python train.py --model="model that predicts nearness at each pixel" --dataset="rendered solids tumbling over patterned floors" --train_examples=48750 --image_size=64 --crop_scale_min=0.8 --horizontal_flip=false --translate=0.12 --output_stride=8 --arch="convnext_v2" --isotropic=false --norm="rmsnorm" --hidden_act="quick_gelu" --mlp_ratio=2 --dropout=0.05 --inner_norm=true --moe="soft" --num_experts=8 --moe_every=2 --expert_mlp_ratio=1 --slots_per_expert=1 --shared_expert=false --patch_size=[4, 4] --conv_stem=false --depths=[7, 7] --widths=[96, 192] --kernel_size=7 --loss="mse" --targets="nearness" --residual_init="scaled_by_depth" --optimizer="soap" --beta2=0.95 --learning_rate=0.0017 --beta1=0.9 --shampoo_beta=0.95 --eps=1e-08 --precondition_frequency=10 --max_precond_dim=1024 --one_sided=true --adamw_lr_other_params=0.0023 --max_grad_norm=5.0 --ema_decay=0.999 --max_steps=9400 --batch_size=512 --epochs=98.7 --lr_schedule="constant" --warmup_steps=470 --weight_decay=0.1 --adamw_weight_decay_other_params=0
Rows from block 3 of a small model that predicts nearness at each pixel, named by matrix and row number. Rows with one number within an expert belong to one neuron, the router's apart. Each number is 128 + 24 x the weight over its row's rms, rounded and kept within 0 to 255. All counts start at 0. Numbers have three digits each. After the name is the row's rms in percent of the matrix's.
After each expert's rows are labels from the 100 images, of 14848, where the router gives the expert most weight on average: "peak at" is the part of the image that holds the peak. Only what is clearly more common there than usual is listed. The data: rendered solids tumbling over patterned floors.
# router: slot weights (model.blocks.3.mlp.router.weight, 8x96, trained with AdamW), inputs 0-95
# up: expert up (model.blocks.3.mlp.up, 8x96x96), inputs 0-95
# down: expert down (model.blocks.3.mlp.down, 8x96x96, transposed), outputs 0-95

# expert 7
router.7 122:127092116140142119143155157126106129177147138139110164154136109120151114139119151124117150113136132103135105068077124111138094127105133065115153133134105098137164110096100122134090139156102128173109130120114117120082128177145123176121158123187130133110103099104114121144082110109142113116
up.2 097:126125152127120158113147164092140153111119086144132102117162142082197118146135127131120134121145126130103124125133195142128088118129108112154177098111100129150114122127133123157137142139133104105137107165099157153151152107140124162078128144131097155130125133153144127121072175117091100093
down.2 094:140147121127109094138131115131118152103139125152108114125133141090113134103089100134129103108187095162139110136133146093119151128126132122169158127143130115131108073109131130119097163148137111106144155110155127105161155140123133212094129118163094098110131104164103116129159146129160094072
up.3 095:112137097118153104150084129151138123101128125122152142128099139158078126090108093060101097163107154127116152132130064118138121095169156130073124135116133119119138139124071149118114167093118158122134118128179127134144147112146085118134146165117130128157098157127141147113134124144148138115
down.3 091:091116089133158153108161101134085123101124136150179172112121136142135096085161127124125142119106125151103120130104112138147125137132080133105111079122145140114145155143110084147105112158063123149136097142146120092165107147132182122103144137185116125117111129109123136125110172123105135113
up.4 117:132147129102134176123158140134137142123119161147135165138112143186122143123162140146104117122126131138125160139114218163137115152082152133147124120107132105128123132127108114110105143126125102096081085098098111126152145136122144136162095121138095119157161140163162076131147090134129155158
down.4 116:169133129151082112132131080155133130125136087113108115146124134091115164094119113152125113127149153091103107143165152135133118126144120136180107119168133132138137076110115128112164132148158125155144146060124158167115159117099124104157124099135125077150119102102121100177120117101109112116
up.5 101:121122146186136106102093077116118136151129156115123187164186127131100132096127127151120162125136110137118117107130067115130106145176147107129130189134116122120116129144151152163110136122147130130113118143162084160117073131127143131141150106147169128145114098099151107148147123117107144101
down.5 092:130158119162174160119120151113112150122098167075051125140128096185154105158117143149128128112134127116159142116132092093148133111130124083122143114113153130139120162159115144114130132117131112104137157129165139115122110170174133175148144113123146114107132133155112133108117172141165106165
up.6 096:112131187133130210141132140138101147108115114124052106130145131138188155122167109133131149122172148114137099132122179166168135157100173132102138130100140130123138139139156149112141152117136095119166082104147140145135101112151119121145120112116102138135122126142123161125115127117126152147
down.6 104:138094118182135124173178136116135109096159113142154166123103152127128124138126128142126086120145169164124137137109138096156137114127097126150172119098131142141139129148164108121122171143111092118159155134115106116158078124116184144123130138153164102114134085131094102135134148115083142080
up.7 088:138135139179189107141125096110123126117164124097133107115121131164156113085173129121109101109110079129135170134129136129105156176130122142165137167116118132096141120177133111132148152108130145146151123092110120107094068123126128116143150119131131121076127088108174149130097135121128108154
down.7 096:128104161152179133131118101112094096104156141134087110128149095160169121116154117157112116122147110174152172130141096122111112083133142116116169119103128126146145173120118138131114166138123106078171132148143144113141076162122136151128109125147157149106137107154091128077163122115130136103
up.8 111:127148109113100103116162140101098192129112110153100117161149123101147120114082135121157107171143121106115155119141136121110141149119101131092143120099129090146103140098129129115123140114142130085162163133100130170154157120105143122085108144099126138078124166196143143153122142123170103132
down.8 116:091142117126165165138180147118158068142090135134167148153125183140151079135171127120120131139111131140125165173117145148151136128114100165103146136111125144130146148119136082131096122106100130159131089119097127128097111141105152064126133129148133171123127157107133146135140101148130119149
up.9 089:138124107061176136123114101167121141130120125099179127102128123128127117132155135129103146126073157148125148147115181141151147163160115115176098106182135110111148122122130129118150147115110126121097069107151116079125067131113104138124127138134097127157166130131137109112120147146104138136
down.9 106:143158146103106132108086098124138108153101063110155094128138116069121144142140138114130140127144093117065148168142161138124115113127095127133115147179148099122127112121095130145117130108137150175106127081090126178136143092139135112125088126102151120143114168112146127139154108147133153114
up.10 079:110137097146120086115085117107190167125127071112147172111075156166140163130155107098144153120102126135108170129138107144123139123140143142132142151097142133105139144135110109109104075123151170132086139140133137143136131092141126118143091151136161126164141160121119110149113161166117144154
down.10 090:096093139143133125102191121138107114140115179154185162114095129157136097101167104123137128136087129178148131170158127153119144131108116165145115101129139109125130147155153111122101113134105126144125122149116150106081108122127154073089141139133127176125095110127111145113130129098107143088
up.11 104:113140107092123136120142123146126097106123098123096084122158123103088093151121118114126121132128156109123102124117171114172137108104179116159083076154113150123139125152158114132156090142126101125169086106106108116114179154131086117132102149126101119105130134162111161157154148127102168110
down.11 109:123116184125093169152114130089096149166138100164117136113119118105129110140185103123141160145141124187086115141090148134123113124123162144149176138101143125150129100149180118115140165119129134132104118136116099164094107159139150097112114141090141138149097148129137156112158128137154121094
peak at: bottom right

# expert 2
router.2 100:098137097126145125139127121164132111084127114078140150205075159111109131139142103126145103152102110104137131171128125132113150143090150108125113173115134139125104141122107128116084110140133142146143112103127128114183143099167154071119117151121177130118121142148132124172123138176110126137
up.0 084:131147160168085134132172120114130157105092110137110122170101114090096152130127136122116073139140126150116105126099133161122136135171126139149139108146142153146127111136140100123192136150153154155146138119118162154129133135123059113156116148146120111095135164161108153138121143129132197103
down.0 096:153127123149135161105161120143160147132141095109129099122144147128108124125145126073117116067130149094094096150133121102140129094100140136146155140157167152121121100089127137094121109104103141100131116109123107135126121122155122163094092134141121183128109137192098084117154119155139071146
up.1 099:117130148146160142114103087149128135133119113087115126167074095137133164125180166122150145110114136161114092121119141195130123125141160142190133135117144138111142123163154119126173124191138139141146099170112141162133138120134132135153125139132114129153153098152116158106151093126145154158
down.1 107:121129135168112125135158120098176154162118126093134118116157130145120106119148138083139146104148093152105103143160140106124107100144160096147139099136156142079106121108122129088087106076115129107119123092099131139138130095119089136142119139132128200104138120139097124141146124187167135154
up.2 123:150128182110130122116141156122135190100078110159159089122112139150145129104107122185091085133101146136146080133140147119133115147120091158145126136085125122119115101083133117121138145167112126114121133113122133096148179096128146126149134151128166149139140151087122175122131114116108164122
down.2 095:119127150133138146114130127107102141090171123109113124151111129109142149101137111111091102122132194153113113110142128117140124077127117112119141119155169130108091133139074143167145132160152176163116084134169125130190175132143142105131086115147131141157160149133125097105156157125145117111
up.3 090:154095157135138086130127082099104100120140124132084078119147157105131114175145159161144113139130104126154116122129135126131121146121167158162143130110126128090123088117206145123100116132129128118138126143073084173107059105137105111123113133136140138110123121137120123141115121139137173112
down.3 104:104129112068120107126161173106131122171093174163132089158122137129108115122094151133139126112095144107144122140137172131141109143161122081133135107136136146130130087143163122118137153092127177154107122069148098129151145099119116139118130105089104120119136161176122158136154151164124116127
up.4 115:150116140116074125155132114129140091160123147173136112053142153172172139120122109130119101139127104104155170117118149137147107139109082114121138127087137120126108144158136159115084108147121130114122123114148071123089101096126105132134095131158115125154135077133169090139125113131107122110
down.4 110:102138156039131121120121149109117099141100139142127155146129156138122145133099113118076121162081115124130109102078112139120104110132113136140127134128112161162180140125122139129108135134149117145152144158164172086130101137099078080155128112099162106136148130167143162119131127115106126131
up.5 120:139135145095108148139148148137144109151113162156128141040172123162108129124139136136139139134131110149149158127127157163084115142110100168109109105119110115117121137126111104138111130133123104096125177146160079153134129108116088140130112126171120149151124062132148168144132073143130133143
down.5 113:109124128055109113102097144106115070145106166169160145149128151125155126154070094123109128173111145126114172098101123129143084147134124120128122161118102126158155146123102128099109149153151103148140131143167164109122147123103120086121145128116136115147138122114165126114105128111129113179
up.6 081:125114147099118144143099136137156073107130131175130126097109146083067139121124113167120105120136140152163151139141081116074152144114139136153146159106127125133127122133117153126096186107125129117139160157160145129129129098144111134156117104156124130122115123132121032108119151122145144111
down.6 096:101127136099142128121138167115140120149121142119104133175150159133172147088108088132103148168114132141110170121103128116162084119087145101112115177119139107126125161109110113087138164187112115165160125150150174145145142128133148101151120094144096120125106127152129138103118139118186145129
up.7 095:148122107117136153159132080119155148158138111108200118117064174113121141075181132136126149148137098153122108126124123146119155134075085102132143106133127117126127142080108118137100128104121116145113147081159144148121133095151161117140110105140119130099123126119164124132138142149079109133
down.7 094:120130133098128130082178129111194134101131114094121115149139116104147107125144125147200128118160148142184142113151166146123088100143114117151099106130135103094125079123146146157133104125157126104164159139146161152097143102129138139143109165117097130165110123120107086129108136144145138132
up.8 142:148097117126118109126131155108093117133127141145104132111143115081141127126128160209107161113140172113165141123137082101117098112129097168112112142125125131164145073092120164135142088119126108106082147130111116123138147130125132133144126130151137135144097163132159138118099180102150177098
down.8 133:142157152135157137177130139158077094105142123075103103114124141100115145092186134082074137139124126137094160110149143111128137083126101122124100142129110108134132139117155114116135112136100096163114113172111169123125140104140174114133129146138125141118137135143147108149163137101178083116
up.9 077:137148116139170140111200122086138183133142106115141082133125110121136127089109117114162132135055133128149140127150139139148141146097104138158148163148117118134129093120165110133162141127139132104168129112151184114116121110144177140110134098096160141104137080102134139136123125129096140143
down.9 087:099096109154153117071138129122130129127128146137128123154148118100144144105103078143175115137162132157153158080148144131155083134143131111145126121132135115106110115137104133111163101147139122186130145112144136181158163119134131105131152106134125048123134127089102133160134168135167129111
peak at: top right; top left

# expert 4
router.4 079:138116134097143145143100145134128122125105136157146119108146113130134124118098146138137125139102127083114135172147137077099143127046114068107116120113111136122094133109107118094061109145101134118161121122141122129175099115096163120084106116157165165152155128113140119155136115154122093124
up.2 102:128189126131129148112183086131134122166136133133113129110115100141147168108128139154166138133128138144122163143140154153160138107098078173159117158123148118136115149133135194115145129172172152101161134129121111175136116128105162152129087131087136137118155115168163144134129129121110110137
down.2 093:062098114156109131161138159106103129182140144133131146148133115123119118133112105117157134143100123144155103124157094111126135099093084131136115122102122106149121089157129171151107143104085144178109120128169109116190154156142120128113142108112128073095117119140097154146141128126095104118
up.3 088:092150109127116140184102135133126152112154073152067132113153108119158146128119165134144107137147130133121131134115117123094117126141135144139149082166149066107126151114114164115140163099116112130177160100127121141129107104129092102116155136139131140090113090170143141147178118100104103133
down.3 081:094095135121161075097141118131088124139100138104178116121083182109121119126133131120140134145122158164133139114119145136119132115139150131109107124123145107130123130124112132181128136119118086182111162088154093141180130179140165118122134127125127165094125145161090130129091129149131140182
up.4 100:111133166147101160110140134142048111105101090131132131148093125100119137089145159124112102161179121137105100137132186146192150109123131100112135097156135159141123129105086067103109137143128138132103126132119139156150150119134123093129092135134099119124151124114103134106157150131128123138
down.4 096:104088116174121146092117129138130155086145085074073139131143114090126157130102162140112136139168124140148143108148136090150121141152123145114146116120137134083102107149122078152115121157111170139165120132147091122150123097115111155127133115159083097111123135114114083110161130153141124095
up.5 092:127126121113098141133114121136112149146118143126186140136123123111149123093126056113093153097136122113153081127134131158089133133098118179114118160102149096136131192094151123087139123154148161110132134064131133106146140138133170146131142130093142120128134140176124100117163133134151163139
down.5 110:115130121191112165092086145105117136131152129136108131144114120134163144139104101108113143127120110108144132112150176160145177093125141139133131133085128112141100111158117124189120135124101167156123091144142130098185158146126143129148125118137134048142139123105132125107120129119174094125
up.6 100:129120156130173090152111137132152075143128101148066123103167135159123116148140121134113096098127098102166060123117105099136087177118099103138140111115109139116110150116122100154104128146140080126156142151128119133103126121127141130148131129168122167137106086093150151149108114120097136156
down.6 107:106128115069072118131153150103128109136147136147127131102073140123163145144162102078096147135116139165099129113106131148130149113188118114124170121119111139140149137114152118125118159095113106148129147102126150095133109151147146130152117111125177173107132110159160169177141143114152154134
up.7 135:136185139113134139138160141106116107132099130160125118129113130144119116117127067117123124145103117194122132156135136149191140109151195108142144151115123105133128124110123079133099219108129140131134106114170148152157149110158130140150127081124117127112134133106115116116131127119103154114
down.7 109:122094122174151127103130173134111147159140132112069153151135136124139189155119147158127172162144132124115121082134127120139104140148128109128131115133132114086099121190118087145105151156115118140144095119151162159164112143089148140148113105155119119146109135085127128111182133121166131132
up.8 084:114119170130083147103085090124138156133181133144152145133146144127162138116113170127117140118131116141115172119136111146118129120127153116136109131106176146131130156177164177104110112096125142122128157130098150191123137132138046114132111134146130109125142127159121077117108112159140106116
down.8 098:051117142155154126111117176139156142133121128093139145137133119116089135121091138137111167133117120112112139095132103140152114097074172105129116149141151122101125100162118147160132094152102145152137123132144095134171165076134148108127144125148112098071110136136113134169131153135111149095
up.9 095:142136135114148128113155140146101157133075111098172128148123117180113109128139098107104122159096158121101165112146121124143100128124130168050135146083150125115128147163126142132150115102143123120141121145109161146168140145143137084160126182118135145137104116179161125158141104136119160148
down.9 095:114114158163141094106109145111128138092132148164222117113120100127119155129089110135116142129109098105127150145099142147122149134169133155118117149141106130171139125137132116147139096136110110151127100116162113107120172132150141123168163163106140092124081108150133150156088086137153102127
up.10 084:144112118134127168159118065130154149122108125141145131130117135117172115101103118114210128126135127120129117111153115133180155165136167141101115105145109167161125104131130147143134115164167126122136101070130143183117152128117165139133103129094138104139102168145100146123117111123174126133
down.10 096:120135153166102131164145162101103126146156137117161125155122111130081138153121106108159141128122107145119103126176113125101127053097141124143160123114123103113123129137104143144095139086122120169113160148151111141176140172142093139128133114110139087129075137146143168169149161120113138102
up.11 076:149106128143083109116080098150150120126097115144106130118134117146136124157128146118114122111131102134139145123123165165189100161147152094174100124099135193119123154131121137099123099124137191119120085158138084092119117112091097130117086150132099112157120148108133137115124092116119107113
down.11 092:137134126061109156160115117095123125101146114095168166117136141118135148123139115140082098113135138134073118087126115144122119113105163090141147121093133133102166124118142178154116125130085156163151163155133087112130112095159155119107134120112138094090144122149132131168114131118091167128
peak at: top centre; top right

# expert 5
router.5 076:142098093091134141139130170143098161122115153109149150170143102147101137150123113089092072110121106079130125178128127097115122142116111135099126138126136137148140144110099122114099118111128144102153097115162179100159155154126106126152120163123137158147098167184106100122105118112163146128
up.0 077:127190091130167155115103167129114123114121120116099153147129093119092138136143101135148107166100142148115148178130130080134194115151153137105121130170104097122132150108116065143121134093148156123136120166166154156145141067130148124118133092116123145115135137126132124132114130125129158141
down.0 091:123097141197145140073068126163136142172125112085099117099113164121135172091157160099156108129145149159137106147095155133100143132142135132115112121108111088121108074154144118100110138130142176144140117115126121148160120119105155109109141129136119101143156137132129112122166135138138099140
up.1 108:142132143150116155153139134146132148129135127120069101128129141141179147148161169117128145091167118142134091103098113142123059138125090121129142193142164116132116142143142126111106105135165124138088142163142120129112093131127105184121140139163107116124107096163165107155150116113110165130
down.1 103:161098137055107122121111134135136114158154150152158182133177100173091114139127129148086118097139134115119128147129131160169100107094125114123145118140146134147164119132134091122143108126083109129127125096145138128111099106079137142156086124098140146132105176169126122147128116166119114151
up.2 105:112156146116102118115128128133056147118154137117216095155166132113102111092106173104119125143149120124123152139140083120119128142122138140127124085180115095134131126109126104131153174119126110111136152118121135154136105158110104125132156131144159136159119140149126077091167156140147102128
down.2 100:075126108185123114088145177135135127117139161142124125137084109079143141107109142106135134130124104140124174106146123118116133132086153125102131141160144105102116143164115162167136167127081134183122178104138139112178100117130121134099146120170129109108127143148119153118095148121143136096
up.3 077:131120131127138140142131135123084127106091125126093135125123133138131143092129093141118136066152140097105043146129098157122147142141099113124136184099151150144157106119132102122109139173133124144120171118118134141122124079143131113160135136155133164103109117084080171102143120117135169149
down.3 092:162136136140124119139102119112125121087147103116107161127126154109168143127126112106132142135130149156109130167070129137158131098105132095117119116119152100161079110148128092135113100201116093072153118123160149136142131126118133131161100126146151186149064113132133113121114134115157117161
up.4 128:106123105149149119151090122069170144103145089136114107115094145151184102117085122107156151134104141113107080112128101126183133134160147108165148150118141113141110157160151164118157143133140162149125126131152187145097101092134110116118115122136130143115124146134119166154120112146120090139
down.4 121:124174137125146133155134035102128131114102155119159156103147145132116128148146144170119131119107149181145108145162128144120128156159133130144107120138130118146126199130115106116114099109092116114134119135089130125092154130112107110129155104098157096175092145100146132136162144131115140163
up.5 071:113131114131142177097124113098142145102169115099136107118093148117183146110091154138139149144080138106100118134131159142179155146112172117169111146085143103136144122129135186111133129111101128122128105119136146124116138081138151134122078154116154130154123153171161140146099130130142083138
down.5 090:109116110165120164142137095104129148125111120103142114138109124137100146102132115114114096146101096152121083087151153087152103093138123137106115105094167109140108152127128136108134166146123158149092137134133056135137159093125119109100178151132103096136165115114083154129165169098130135128
up.6 110:136110125127114150144143158093113108150152173148086121086131140100092148118149113130123160061157156133178145131120167111146118088119123132120114115139113113146139108116147084115163145131111085129108158141169174120137130103137129156131113108174119119129108111080075127093118131142121114094
down.6 110:152113109121125083129077161102092087131169146130115110132095152092179135159098114157175118099143112101144124110095061183138143135080100129159143126136108147129112134140145132166131117163153138097148145112136149108111141138139126140137094126146150142111122118107164139141126100149109145139
up.7 088:109128141129125151130123154067087160108123146144148118130122151104102144115113087151155165107174137132159133136132117149175135107089134120122108160117167138149126101149129115126139154113156113129089106130143152167137120093130092153081179113141101147123148145125131073074139147128138088112
down.7 108:114169090134109079137103142129108101145162101128126104143157119097094181159101157157170139127128092132172166117125100126117155112090116156165166152122128125145119132142147115163124121122086138098113148098109156118103140083124143129119138121125141092106153152112144146116125090108115156080
up.8 079:125135177144068091141120123130137143168146162119093108116124145122159158127120139157125165091113155161118137099111193113124103126127180133160139138087131107119129139147139097127101171160120118113161114118144128110110111147132192166108120131126113116141147066117108133123136132137140095141
down.8 095:129126105115114133131087130106097114159129111147135151133146151150109114152032125189120148140159101101142100109128087144153107158154102140085108161130138166126141125096122086137127126127137161121114073135145119095127132117092111160145146153120107118141156124102102113130161096149122132121
up.9 083:144146111130118184103156113111126157135148121139137121163103102104153153086120153154152168145164138145117094127137109144189160105107138154171126104153129153165150071129139112128098094196132094145140105140139137164104131129114137126128094137121097111120115154147122138125151120088152135140
down.9 102:129145128118135126143115119069100104122158115117094098120139126089134133186098117155153140097141121126142130103162115138139118133092101143197145106138131156126117164128150107148141112114117127080121137130105113102134159086154132149129133112093097096134141145108107140146097113144078186079
peak at: top right; top centre

# expert 6
router.6 102:152118123059102125128146127119121138132126116206127124108156146119151135123083140118132138132120129101143139166170104120107130138084121122131128110123136127150085137136129132111078119131122129069130199128141126123194123093090119130114107137175163161145131117144125131157117117151128127100
up.2 098:138161126119103108112134132149141106120037139121115144159133124100105130122132062149143115155148158131106124125119126137138141152143156110069115123141068138123131134100132138162106115137126131118147109104143102159152157139155147139075125128112145146156169140146131088126141161103091176118
down.2 098:143098161125161169103121150124094072185144136127137142175128108119138168120107084122144115100138100099127148117125128141129133110143079124124139096080071110142114117132135173120129116128131118130116119123116131137151130156103120141062145122135128099129171124134157126101147142068108147098
up.3 101:131046155138126125084138107170116123115161120139108151144124132132141113129147128077091123126105110136128129102127176122147101174149166128127165087151102141122113097155145111100113110110115162128137132122115145139140161141132090121135115176184105136125128086148132096135133141125103074135
down.3 098:080168147088108120115094157097109145103167110121175127133149114129129092136149096108058153102103125108114163116105090164109146093117143127137111147152101132166127157125144098161118121109115150153144124135131143086105152091139154122129121178157121130109119135128098101161112138123128103151
up.4 084:119112151129141138116129161129150128125159087109117154160137086149141152154135163083070145114115136127147090107133122134144147110118103131140107125112152084137143186083118110093135134133086125124134123163128101085105118120119152150181137120126118149092089139141135145133163152055123127127
down.4 090:125097167078131096074116109126113116125117142135162146107148157147158136133170165123056156128127137130120108115115142117119126135148119140140145144141167120154111122171124163177131157088161154129120107139156115127130126147105152163146087115116093122186115126131091124152154135112144096153
up.5 098:120122148137123158147163128127115159130160123123151142151119125125144127141137159093108118135138089131118135113130097132107109128102111132091186108163183102129122128123109172176099181113138146122091130088112146149160113158126109149132169177138131127138138124161100113136147136074125062117
down.5 086:102173191161126133133121144131111105137140116119161145123133139138104082146124124156127127118144099138116147101130145132134169126109095182119119151143200111178102145118141103099112122120089149169158132129115141127122166137106126138132134215144121156103132122131164127119106134107110138121
up.6 060:136184159141163095113106153128156093090144109115136104137139110136085167114132102131127124110096127174089153121127146113104144099151098138132123141195111154099137092135136131193131155106148152108114164150144124140126113138121110111167134106135143106112126141089149121116137129073107145156
down.6 084:109088106193144137120110122140145122127124117121115132139109134111162139147130116117108142140166132089150121124112142173117131148125106129122134107148095101091122128097119134070088136148107151165152089168131167149112131120186106148177129093108101148116100123107116134116119118062097104145
up.7 106:129116121150139116125137147092146133124161171126083134135125106115090166145138167155106145086144160141107118136130136093152180131155100138129137113147077138133137090089140126162146170152087105122132140145119122143125108130133120136147149096134119133100139121063097100068111136080156121111
down.7 110:150104120106116102144117127116148117117114110127063093129143125143171117169157150120104120149148139114127106111083152131126125136146128118151141126125090118124135115172183108088081137106171085106110082190136103125107123150112128155118123119102116137140109145116150156120136200104140129137
up.8 093:141082145133141130142171131136129098132093104126147114117151150135087093157157139140138091131156140165154115160117107169107107132103097108077177126134157100102110152082192101138086094115167124138099124180121121116123104125124127102122107138149138106129122133146128099144111122124103136162
down.8 105:104153120115128123143145122145175094112136141132128087107118122111144124142137125158144142151123158085124158120114127101107146143086191117158099149117120128074126083129142090122153106123106122129118126074096101087139131096148165128139137165147127145086126171125119088110133100151157160167
up.9 085:139142115122145138130091110153130165127159132103201117143121168135123096103149125176169129115146092086126132112119088143073126142107109122123114185088118126119126169096121112144087131121134131126101111111094101123140158142137153122127120119143127119103116120151143119111121128154198174146
down.9 090:186150141097115123132133168175151109147135117120112121148101120137137151079154149161180141117162118177170068118135133085146117114131094155148143118116106127114145076138137103135153130152129136104129146091116102132173107115121142103135129156147132124158142145155135141124158120178159137122
up.10 088:142102098125105123114074146094131058151115163130180150105144140031122096124118116115096136155133143159136122120136104135140147103137140168119124123132123104085122109135137164118128112123108179140135149142122106169109101131134111084138095127120153131148131107114126138113107149124094133147
down.10 100:111166119160145148137081125110116104093101125134151143128120129099164154132120095093086136127133135082122107140130135111121115167115101101118126130145138122095124163098088154130127148144159172131122129211155117121130145086106143119140157103108093109118145114137123073148148099114116131176
up.11 102:117127136136161151122152131123102185097066103131116095134176119128136113098135164133098108117144114129134127122122115143143104114144101101159090116127148114125127097128137136120167142122079123135154122132152088094082146129138114162103194135105109128092123086137115078117146140090136126085
down.11 093:174151134074125105159130129106131132145156149130129061090100151128139133124177152138099142111115154163128125112126166141141144116161138129136124112114143146130101148119135090139132120150168145110111120126084130121136071135126171140098135134136131147192149153107140156121114179089114148093
peak at: bottom left

# expert 1
router.1 118:158125133092113126119185147124115161177139122199134127151165117130152125119086160124127146102121124110154134123156115118122126146082125120107147111137122106159068120106122123126083123146112136072133174128123138124174124153090109170128142129172145165141126111150124129136105113091140118103
up.2 102:089184122137097160110110093133144141111157131125114166136099100143148145161122136134155147111123155131116184123115158144144098144132161104144140174110177116153151166149098137106099139141129156110116138126067169132150147127108121139081098127109120129143135155158139156102147105116178122123
down.2 106:148119107177145173119194160113169126170086123121088208127140135128121122116146139118155108123138117148100137137136170153144122122159097128136115148108159098138133098125122120143140116118131170163120141154144174162108117152151109132093133138090162157125147111098136149146142134149138133118
up.3 092:103157074137135128126131108139116135146109071120104165125150123158143152171142120121113123130154140113115110171118127146109156108138131131119136121151160093138137199129042156105107121113139159117112127142131095066116129126120136114135142093093131140091103126140109125136166157124157150127
down.3 098:131115146154131151115183126155154146109131134153108207117135135134137142107109130114108126161138129140126103157137177162149135168132117156145135128133165088130125076161123148125163141128143134167150151121134099139118123129132128132117142094111139187131116064086156156117120155141163090130
up.4 137:126173132105119134131102097111163115108094150129144132076123184094103141136135095146141130155111163104118120205134136123128145112132134161126141120137134148087126141157113135147114121125134119116143123093119149183143108105159121078118104136135188145129144126117108128171152114185104111140
down.4 145:118122117143146135124158093112128121100151146126146100174053128127173140144106140126119126121148146142126111102143108134113125121096178086119130101155130122101116131122168123114085112143139122096174108132124101135121110118094169044148191103143135094136149134118130109127118128141145110145
up.5 086:112117085137102079143121140133092123143129105144179151123118159136121168087119114089133108110152082139143103179126094093078146096128115126084130153163145119101120157167143146096129086137106148124137162133157126158114124132125140118106096137122153127124171119117138122133138181150136162130
down.5 087:112144150151115146101109137126106163169154082114153130158132100113174145074095123081116150124154111147116090123104104144114152151142153118130118137149129149161132155087179097160122093110126175140116102128078123111127088149148084107100122117117143129103152122128094118145124156121122133154
up.6 083:117119167123144143122137145124138130127129142143129184125136089165128098151146118152112094143141087096147061074116125114206142097126164154153091124115106129127124096097151137124150171117158107136139112156140090126116145160138139120152116124136145136108087092119130147148146114132110165149
down.6 095:090131102076115115132078134150107136119157144155148083113110120129113128110098064138110104133130129128117099113135130097137129152101193148116134110140098139115107108138147133107063156140117084100112143114073129100148145156117124110146142139161113124133087120127127101087119151105120092146
up.7 087:134063139123148151093139100163073111117140121120120161126129112080120122155146121153128137162089170167159127135144150159146136144120112121127140148124153127110123110137091129053105141107134148138082142144107135131115127136116116115144093139174103127151153139118134051153124145119124109120
down.7 096:156140124148161173097159142115101104144118152102137105101113145108106111175125139139133150122140137124118119108179105114085166098115154125154133178126142164120106136125151090173084135159106131144143100106152122101113125135162145074144090141156114125119155129179088112138111096128118143134
up.8 096:136123111131136134152117134128149130132175123133121166118133098152132122107133134150176083141120109146158117088138139133153156124108125118155145109129107115131123165144096119156138064151163086137127124130105138175131112117156094122192109070108153130120072104130132158122079090144136104116
down.8 093:156090145122115142162141137142137131115095124085123162161164131133121129102121139176138141111150126123096105120120088129147126072132157107162135114112117119103133081106148129109155108134124083100126155113114138110156124061094142104142186096114108152171069123128136132112148123148135137150
up.9 106:137052169137135074131135140109132126118102132128091099128142137111130147163113142114105105146112141088130150086127152093085122108115126105107125103114113137135125117135159123068159121114077131130130133163103140052136105112132118124116141135133103121092115162109154165140168134125133144105
down.9 084:156159125112134107120143136065154153152160085117097124130129116129125117127132129097107100162130127129106144098162127138090115131153118102149106100098116140131098130130179123159140132119147122159111116106137085091100110088115144121103071144140091131127148177126102082132110076113095148105
up.10 076:163131089121138088123110156115153132139107126124136133136128153125136088122137115145091173130113105135113156142120148132101126157131106103149117146088097126136125080062091159129107143099128128133056109112106116126124136112148180146125149111126112132093144163117141158059092135131140141096
down.10 087:118108131100115129147128105174108102089149115147106129104148102115148129152122140115110120138133135102158119112077114116136130108119108102103125080104089119128120162164123144132178146176137107125174120093177109132173117112109149157126137119126138100130095187143116093087136103104127139079
up.11 067:104118142106131114131109094122111134118151102139146159151120149129139170142134105128102139111127090131090066123127138174168191089116118119120105135105133170117127147130090148099111104108095130128125105122134159121161177140141124132138114096162055124160116175132128094100150116122117135135
down.11 100:124144108127099191120150152168112106155131128111114168127127117147078149105098146116114124149135069113138094117096138062137062174113124144136124137114133136110115122105130100139122128159144116140177152112125172134154131160134128116131103109159140140129105166099110129149153134121130108170
peak at: bottom left; bottom right